From a checkpoint of a small multi-label audio tagger.
Model: log mel input, arch ecapa_tdnn, norm batchnorm, activation relu, depths [10], widths [384].
Training: soap at rate 0.0019, 5200 steps, batches of 128.
Data: trained on short pieces for a synthesised band: melody, chords, bass and drums, 26041 training examples, 25.6 epochs.
Rows from block 5 of a small multi-label audio tagger, named by matrix and row number. Each number is 128 + 24 x the weight over its row's rms, rounded and kept within 0 to 255. All counts start at 0. Numbers have three digits each. After the name is the row's rms in percent of the matrix's.
Before each channel's rows are labels from the 100 clips, of 14976, where the channel reaches its highest value: "responds to" is what is common among them; "lies over" is the class under the peak. Only what is clearly more common there than usual is listed. The data: short pieces for a synthesised band: melody, chords, bass and drums.
# c30: last pointwise conv (model.blocks.5.c3.0.weight, 384x384x1), inputs 96-143

responds to: mains hum
lies over: no chord
c30.378 104:142123135138122141128123144155139089155145137146158136137120116142159137156069156139148155168145124123153179123099143116166117161166104090088124

responds to: bass guitar-like; rumble
lies over: no chord
c30.91 106:151091110154090197122129135116103156104147069169102144123120125123107123108105134158117129155129140124145095085135105098118143116149093136146125

responds to: mains hum
lies over: no chord
c30.198 108:128149090143131120122138140107136107144156159159095080135124118124151105126094155137129173166084095120142142115134124143130114140130131091117103

responds to: horn-like
lies over: no chord
c30.5 080:113125143091131108102128110087106185155115172123108098083132084143143159139124141136147146136146129117119137153124105099087112134185122121115123

responds to: bass line; bass guitar-like; muffled (low-pass)
lies over: no chord
c30.25 096:121137136088142132168131123114122148114134117138117131150138161124147107105113130151128132150147114109154163112122116090146155144120147183107113

responds to: mains hum
lies over: no chord
c30.141 103:112088137153144115104119087157139123146147150152129169118136111137140134149127133155098164148137102131110137199159133143149121144114141105122128

responds to: white noise; crash cymbal
lies over: no chord
c30.303 102:149082131104125133113122101097121137103104136116100140135142131103106152130170120113111136104148124136086129150116139108100115144119134137133126

responds to: reverberation; text has "room"; text has "reverberant"; horn-like
lies over: no chord
c30.309 108:138154137112109131139134131141134099153100122138086154133131105136143144095154118116130120110125111139121099108134109121135146137133125130131114

responds to: mains hum; plucked string-like; rumble
lies over: no chord
c30.262 091:144099124151139114115122126111146164106134103120099131123121109150122155142133185122095136123118117122116149193110127102150159149169081112117135

responds to: organ-like; melody instrument: organ-like
lies over: no chord
c30.31 107:129106090132135151137127145118120150121103111070102125109135095133134124137128091174112127132149103083131152107102108107119164134145139131130090

responds to: flute-like; bass guitar-like; text has "muffled"
lies over: no chord
c30.232 098:119149111130111109122132135123104115137111109137107136110110130103147136151134146142124144125166103114116141121110094106122126125130115154115120

responds to: mains hum; saw pad
lies over: no chord
c30.182 097:076142139093145107120116085123130161103155183146148129137133129108132128136088134110151191175126114178098148106120146121143133147139151122151142

responds to: white noise
lies over: no chord
c30.86 102:153127133137129163089132111106102121131090085121130132123130111090134110097146162136118109126128102106116114119098111107104122127103117131102137

responds to: mains hum; thin (high-pass)
lies over: no chord
c30.61 107:126107145125085119166126132137101123105141127162128098155127111113109128131114135141115203172127125116146162107132104122153148085124158113119123

responds to: white noise
lies over: no chord
c30.332 104:177128096113183155136150147148118118125113130104119145095116128122124096136156115137127106124108127104150117141136105112117165146143105131139144

responds to: reverberation; text has "room"; text has "reverberant"; horn-like
lies over: no chord
c30.27 107:124158132133182123149148123139100130142128121107135181090183064105116108103127101105062106101116101132118110113156169120108226120134129113130105

responds to: rumble; thin (high-pass); mains hum
lies over: no chord
c30.341 103:151152188171116110131113147102136166132168125126118103145145114105127152151168141139141136113122161093100175139114113126149132191156097115127125

responds to: reverberation; clarinet-like; mains hum
lies over: no chord
c30.153 111:124142158121135138106144130139128159133168170124129103125139111129128158120127130117157187132158132138119158129103102154150112116137115107149138

responds to: kick; closed hi-hat; rimshot; clarinet-like
lies over: no chord
c30.305 094:130134097126114159117113146106076090121132098091083127154132088069132106122132117122133128110107117120113141149133146133130115166116083145144140

responds to: vibraphone-like; melody instrument: vibraphone-like; marimba-like; melody instrument: marimba-like
lies over: no chord
c30.331 093:123136151111117130146118153110108122111109119104095085111132128121162154138130137165116142141130119105105107115083124147131078143108091161122140

responds to: bass guitar-like; muffled (low-pass); cowbell
lies over: no chord
c30.307 102:116133110107168115143140147121131139137132133103103131122153124149147110122106136120120152125129121097153089098122103110106110160118083138114170

responds to: reverberation; text has "room"; text has "reverberant"; clipping
lies over: no chord
c30.70 098:101101123103097132120126115150123129066153083117070126128117119116120085084105098133141107110140137124128113129126109115127173093076143122144121

responds to: rumble; thin (high-pass); pink noise
lies over: no chord
c30.294 110:132160115119146121150110140112129095117111148098126115117169139141145162089153169163096147065177118123119131138074110132105099139165165134138121

responds to: marimba-like; melody instrument: marimba-like
lies over: no chord
c30.234 095:146154129096142143125122111158112149150131109062079105156142118141149150119095131150151138105145154126134085127074139132135114134143104142142171